config = dict(
    stem='deep',
    beta2=0.95,
    batch_size=64,
    lr_schedule='wsd',
    weight_decay=0.4,
)
Rows from block 7 of a small multi-label image tagger, named by matrix and row number. Rows with one number belong to one channel. Each number is 500 + 40 x the weight over its row's rms, rounded and kept within 0 to 999. All counts start at 0. Numbers have three digits each.
After each channel's rows are labels from the 100 images, of 14976, where the channel reaches its highest value: "strongest on" is what is common among them. Only what is clearly more common there than usual is listed. The data: rendered landscapes of hills, water and sky. In brackets: how many of the 100, against the usual share in percent.
# convs1: 3x3 conv, stride 2 (model.blocks.7.convs.1.weight, 256x256x3x3, each kernel summed), inputs 86-171
# convs2: expand pointwise conv (model.blocks.7.convs.2.weight, 1024x256x1x1, transposed), outputs 103-205

convs1.247:504494511379502516514478474554499424525517560505544529468486468521487517531478553512482525530505514482495498512525458475497547534533549503521497487529545493486517438492498512462447483466516481483471514492473541478527478543535515502527523441571493523469493496
convs2.247:498470455540485543520529542552497478449493509505521481515492527602516582520445552530479517476509547407550520508526483471470491498444477425427422492496516555529530501542499512534458471492503511487538519506495515489496484528550466519578474564478536532538525473477421522527462462523530460472424524612514510531515
strongest on: sun or moon in view (100 vs 8.6); sunset (94 vs 25.3)

convs1.95:535452505554491496504511456479456525530563486504513485492467465541524444461580375496468538542561467466483521551454539533475499576530531481547506531546536490475463580537483477463467483483494561437425487478488460458406526507463579474478471505504448502527451551
convs2.95:458492480504484471543464463470497555488477467535486484490466517495519519416596492511471446536492524508508551437547463462493469534517466491480539486538540512469516565534487521472526464501440539522488467519453484525472500464520521488511495517495541518481506486431472443467533501484402524482500511459496532491418
strongest on: sunset (59 vs 25.3); sun or moon in view (58 vs 8.6); purple alien crags (58 vs 14.4)

convs1.181:481517465520548553511493531528566521519537496524508498490516405547514556522526453510572516486504450506480501546508521530560504467496574530441481535503452500531499382575446568439470542523517468475532481533497529475528460505499457478481518441454502579509454501
convs2.181:517489511463507450448506473476501461525358502543488534492528474505497474460538464445536547464478590602536495459502477446495500480464405481503520533483556539414487538497569484538516461474517504483507543497538505455519517509507463582494526489444553519500535450538580478418510515473504463498543479470527473562453
strongest on: sun or moon in view (100 vs 8.6); sunset (86 vs 25.3)

convs1.107:463496459485519519466465453497478539530488501487507488454480545476483476477467499496427459510525552486483553583482530544499478528532469482598515526492388496487521372491483592555454461463490537465491486484432502512493502681487451506535531456421517474483523545
convs2.107:417488512476502518560491529541492554466490547464521475493484440518498491525501457497502505482431504470516489483551487517498507484495466497457526492491505592562551448533515455484520480430475529461548485562442538523586455455559457445550510550508502431557480454489509482487518481464501527531521519504488450507537
strongest on: sun or moon in view (100 vs 8.6); sunset (91 vs 25.3)

convs1.198:471489467469506523398523502465498526503620414468526474455460516572468506487502465490530431505459538484566557454477474475506522428520465495496434505472510447505518500495492441461431506469505498476453481490373509535444462561506499435492480465474551459487487454
convs2.198:478524444444524483540479506479467517537507515454531518518481587459519473491523544553511534429465485455592537520508471463451513475543573458467473510547450454461526539531407608504487533462502505465470475501519489497430541552456500472519536478544543466457538524583486481500416541530490397459481470478429529540485
strongest on: night (89 vs 24.8); sun or moon in view (52 vs 8.6)

convs1.60:520465434493538472434400542510578557512429531515575458445456460467545519544539460518376485457462507513521501537473525512540511526426443497477479513505488535429466490503502500440468507549456478466533450508415492526544541492428504538527487499523536550467537508
convs2.60:485509548479528542454464467540570501469473507530454480483518541447455460476619543502535455510510483409529526529528502468519477474538525496445498494454477511440478522499461564542550503445523452512533537472562471513512460503551534487543637493478501473525500428397523431475503492529570488618472467505477415518488
strongest on: sunset (69 vs 25.3); sun or moon in view (58 vs 8.6); red mesas (39 vs 14.5)

convs1.105:515484497499507523530468467564424512471471505524565513510513500532502427443523552440456490481443486458439482543450411528501484473483500527488541436511479433476413471556415441515409438481495496625514445487553489418456489451510437479556473520488479461529474433
convs2.105:568491445538577459487502535479519561569490487487496463469550502557548569478403458495513504561498447521518514480569449523509470500506518515532465513542511515465491507458476411505490588604466474438539551455499470556469538531464547498499521486523546551538518551520471488530422577523398536457596450522598583487482
strongest on: sun or moon in view (100 vs 8.6); sunset (97 vs 25.3)

convs1.33:494485458571502477475450502481475474511542456477446435475460468474468486482489577523422557453536521514457452620540482507499493462486465526503476544462477542541482427489560558536527463418531512517461483534337459492541517505503570496470520508438574471478485539
convs2.33:487488535541490511445463502557481448531476469541495518478499545479512489468607465480488517540520608521540501572450495481472492539459491467510517534519497480570503487547436519515511506500551498488525550484557515467462516544524444514553498522495503506481453548508534517483533507547517470522553480542490492510549
strongest on: desert dunes (52 vs 14.5)

convs1.223:517515547580495411498547480545511533534539499528503499511504459480544516444471481517479554477498467450453506499555530523448520621580510521563540530537489510535510547478482571530521504545527507504539481422497586513442559548583492504593514443407543480524561489
convs2.223:477509462497504484504494453477464589489478452550491432471528467483549547476499483522479519557491417425536568538460482474463567424480507441467510486516417446582475510489534569531591453571504514505485512499513514488519487443475544540442431500476588518481476472460508524497503522476484573555450555538450480469542
strongest on: sun or moon in view (100 vs 8.6); sunset (96 vs 25.3)

convs1.184:495544482499497473460548544511504445481502544466524495467487534472526482523529469479584420523516488522554570509502525563486461497552564529521549550546522468477467509530537491597554504477477444463484480525485512538533452531483545477548476586474512516423488529
convs2.184:530479401552466484502468594526503578522452492504483507531508476453454510489501505437496463502439508539453466512490537404531476469519446507495433526402488573504511441526519566487492477459456527576553536464457552501467496459546498462509530466547530495458527510524567546601540453467535462504445554487549507505455
strongest on: sun or moon in view (100 vs 8.6); sunset (91 vs 25.3)

convs1.78:532493526518506527498519457543539493498406581476452453454564514562482472468446579521460478460481484546435511514531487462452465450522539531492448538478438529501511548517470491469479543536484467470504494498535557424533487459466436565524490435535494499462558552
convs2.78:518475493527466523476533552481566509504531514502510478423561519439499479516558466496503503562507469469526496482483498515456497558485469522500430480460501586410507514539509473429477468492555500452558489459562549537470473528446480489554549532496478505527485498528545559476501516504450467472475485521493485506615
strongest on: purple alien crags (34 vs 14.4); sun or moon in view (33 vs 8.6)

convs1.215:482554500511501551478445483473530515472504464457565472491486428486500459470547487443463535532553410537499545461459451474544549471494497517463536475498434469465458495514465479577449436490511469459526552545510496468464485554509534504585493495505493575589485534
convs2.215:492497470491521426499460395463535469475454515529515511547525523528522557473490547500419490449477456503451540511531533429486549574530526482485522475629615483424517487481432491548419520534503543504454506476523520492415521463514471560479527479452507522459590479497437451480512531483570508476440491505467511478450
strongest on: sun or moon in view (100 vs 8.6); sunset (90 vs 25.3)

convs1.234:515536488510525501538461496501495481520466483546516515482530528445515444510487465448419472464487494569427485471489576452441509459470478510440389477521507534424497410494502524503612527410454467492485460465478492539447507441475466472460461500504546548481502507
convs2.234:515494509496566561495481501463528526544506480449470477485502516512477507516449422514443490520550508487494457476535492588491542507531587481479455511482492548494513492514411464599556494527543529436516484528460568556483527544542532512500520520570502519490526386506512514452522487543470483490510437466478496542562
strongest on: sunset (74 vs 25.3); sun or moon in view (69 vs 8.6)

convs1.62:534507496562506485452460515570545537505435463461542523493507515447487488624559502447518501479422437561535483510519457500492502462566568510536505467509533503525546467550489491481484526477531454473470555468486364499484552502509429497534549421457505536499496494
convs2.62:518511463512480509464482491492502593506456542493507502475440533536464473435541479533446469516500504531500569499513418443514553529561526405472444522531514436487456499526493576470497505455499456601470522553504508420469484523489502515456573522473551543522541532573539516560507490484526525524497497559477458419549
strongest on: sun or moon in view (100 vs 8.6); sunset (85 vs 25.3)

convs1.123:430541494494510511470484521558489428459569397403532547509432460498468476465551456485446527572460483502452502545517546486467500495581438502531469470472468501524542472554462454466533531423473482493548582442497556484465489519518487531480427556460490486484546493
convs2.123:527555570541556495381527484517530560538473528455470504475525529515616479437458501509533451574479615494481500523553568529471547513509529443500500495581490472443525507581460434512478460470482501485416631471557489440494483468572462443498565585472543535468519455554534519474492490418533503523433467519495553520497
strongest on: desert dunes (50 vs 14.5); sun or moon in view (30 vs 8.6)

convs1.5:483546428515472562613495534500545528467575489485518458456491566531485494477498561493520467490430498465465526533461518403468553455552511505474424535510462462493519560542488530516465531479499433465573562496453546454475518436495543533404527508547516499470562461
convs2.5:532542574572480498527481549516474448520426571521481498516518540538454496507523492523463475500487511478457463438474572485484524486517514493569477472516508564541521516555513543483486503476487518545511471474485444456488465494458447448550460476501491499498492494496479525471434549482486490525560523525499541447489
strongest on: snowy peaks (38 vs 14.1); sun or moon in view (30 vs 8.6)

convs1.109:447496474531527470496544506511544554521512498496524491448541423504525494460528477550536494595507488456592429492560502526512451504533486574567509504601543466508501445481438581417511506520498504533511496560537522482483501523657460512549545493485493421502560479
convs2.109:532471487484493482516562530517513548493611519449450560506562480481607506474526464488489501460537491454533429510460505603457446574523550537515493511433490483590480463465555527512381536444474495479469442559469553506560531521522493562402566502466550452489551465496518516440493478522564453440426472492436467557510
strongest on: sun or moon in view (100 vs 8.6); sunset (92 vs 25.3)

convs1.4:485482478545551512429518471518527496499473534540473509465498542436592536485530508553475504517512487544453527540527542490478566513481503517453496539520495526539535488540530482519485439433478490457572514533577598485501470454515515531487472522513496460499541464
convs2.4:551547509547424513467479505529517480487428483481524555570517465463502517479598543486504504472514535455478527556521565423579515475492538460521481510519518491498560522422415440542477456454537504514560448451500484575428494445531527451485594521498530480586508501502498494622516542487443480424532482470517462482416
strongest on: sun or moon in view (100 vs 8.6); sunset (93 vs 25.3)

convs1.100:535563446517455465539511500479486492532499472477588467443511567547509512542455514531524509499445521542525445407552544530498506498431547455486456504473504500408523515537533468504538495512525467489478497479480503473518567527474484472506472581477447478508529481
convs2.100:459478450408489493526578465464520498541507510512494497440464485530519490476543542506459572507510462496485527552478515537411459506523474506488488489457510546542535444491472564450536471474510521541526465502511494535549464515475469444433504486477512523495473525552549522521544431523534471511499459488517505512425
strongest on: sun or moon in view (100 vs 8.6); sunset (88 vs 25.3)

convs1.13:463488544545522456471513504477553481450573521495488481536498433480492484429490485507482556467525536452469556490474486446481481495507608578469450515507462504553535474531543485439507483543444536381516529470437517535524526515481500513483487572514488467483427527
convs2.13:454495517577527459524531490456449558518480462494569499456515497475525567480535443464496427465476543503522463448501453469534437493490437573522512490527620511554525481506427392514488513540537416440511461527485557507449514470438528532449439488499454522438537465491487534369510495453502469449583544449462458474524
strongest on: sunset (72 vs 25.3); snowy peaks (70 vs 14.1); sun or moon in view (28 vs 8.6)

convs1.74:457528492542506434489513517470570482513562532540453476486446410572535475466449454513518555545557470552497512524502504489546466477448507449524437504492517499444523599467495472475481434517485488510543498518544465486501467529512537470478548504493456456494468513
convs2.74:552544499490508481493519526468512443491445495539527529531556504414502531498440562561558462565533453475508512525514495542534488541523442473601521544476468515514515496527657538517566507528498539496466525530480457459572488476535485542488526551471480515448485478513477530471477505491491457463502481514477481466531
strongest on: water (74 vs 44.3); terraced slopes (64 vs 14.2)

convs1.72:547554486484482465567581457541540567500522573538590531548522407584482547587534468459531532490500562511567517515492499497503567483478510464484436446532460487500545583454475499493494463409472483504509487483535445414483427485483518490488462456482532486495485523
convs2.72:504443514484508489531568456523488525490483445505522470516579542552508465494561526508489562522471442485477504461463534514536470510488547482481514533457451430512498536452533512507509486479470512542562476486472546581458485513514487434443514499496464525494459519531498507511510538518489485509533465480494422460507
strongest on: sun or moon in view (100 vs 8.6); sunset (92 vs 25.3)

convs1.44:514476538512506525503513519486565523527519494528484455508464456440482511503497551491530522509446546519487452525532452467446550444528478505497497498485495496415490469540492506491418462484525478405563476509433478506478534500503485501494478505516516521468496509
convs2.44:491514482407505563442593524560523432458503473511477499538505517595499605495535495490520540575627442476472474466527498522483457460481531565544472493647451544515472508525444476579523501516482401487427544502588462458512556458546536472444484480468537490611542498466526439487511502536505503545467477473548417475510
strongest on: noon (52 vs 25.3)

convs1.79:499488504484512481437512577537575444479444493505459475500538434573523471477501544486566431550574481538501522492427493478524483488509458472482483523511617521461469556516551497478514483552477427472551484481485511541444431523479538434513492592548475481507547527
convs2.79:485468521501480510501508476528493495496377526522499499475522549540442501463449433480484497567457494501509458473522498474515550496536518557541459513466570506490502490495525395520485478474461493458517474489469561533509497554510502469443489523480468488482569466472507552529400477501422498455488534504520634500510
strongest on: sun or moon in view (100 vs 8.6); sunset (100 vs 25.3)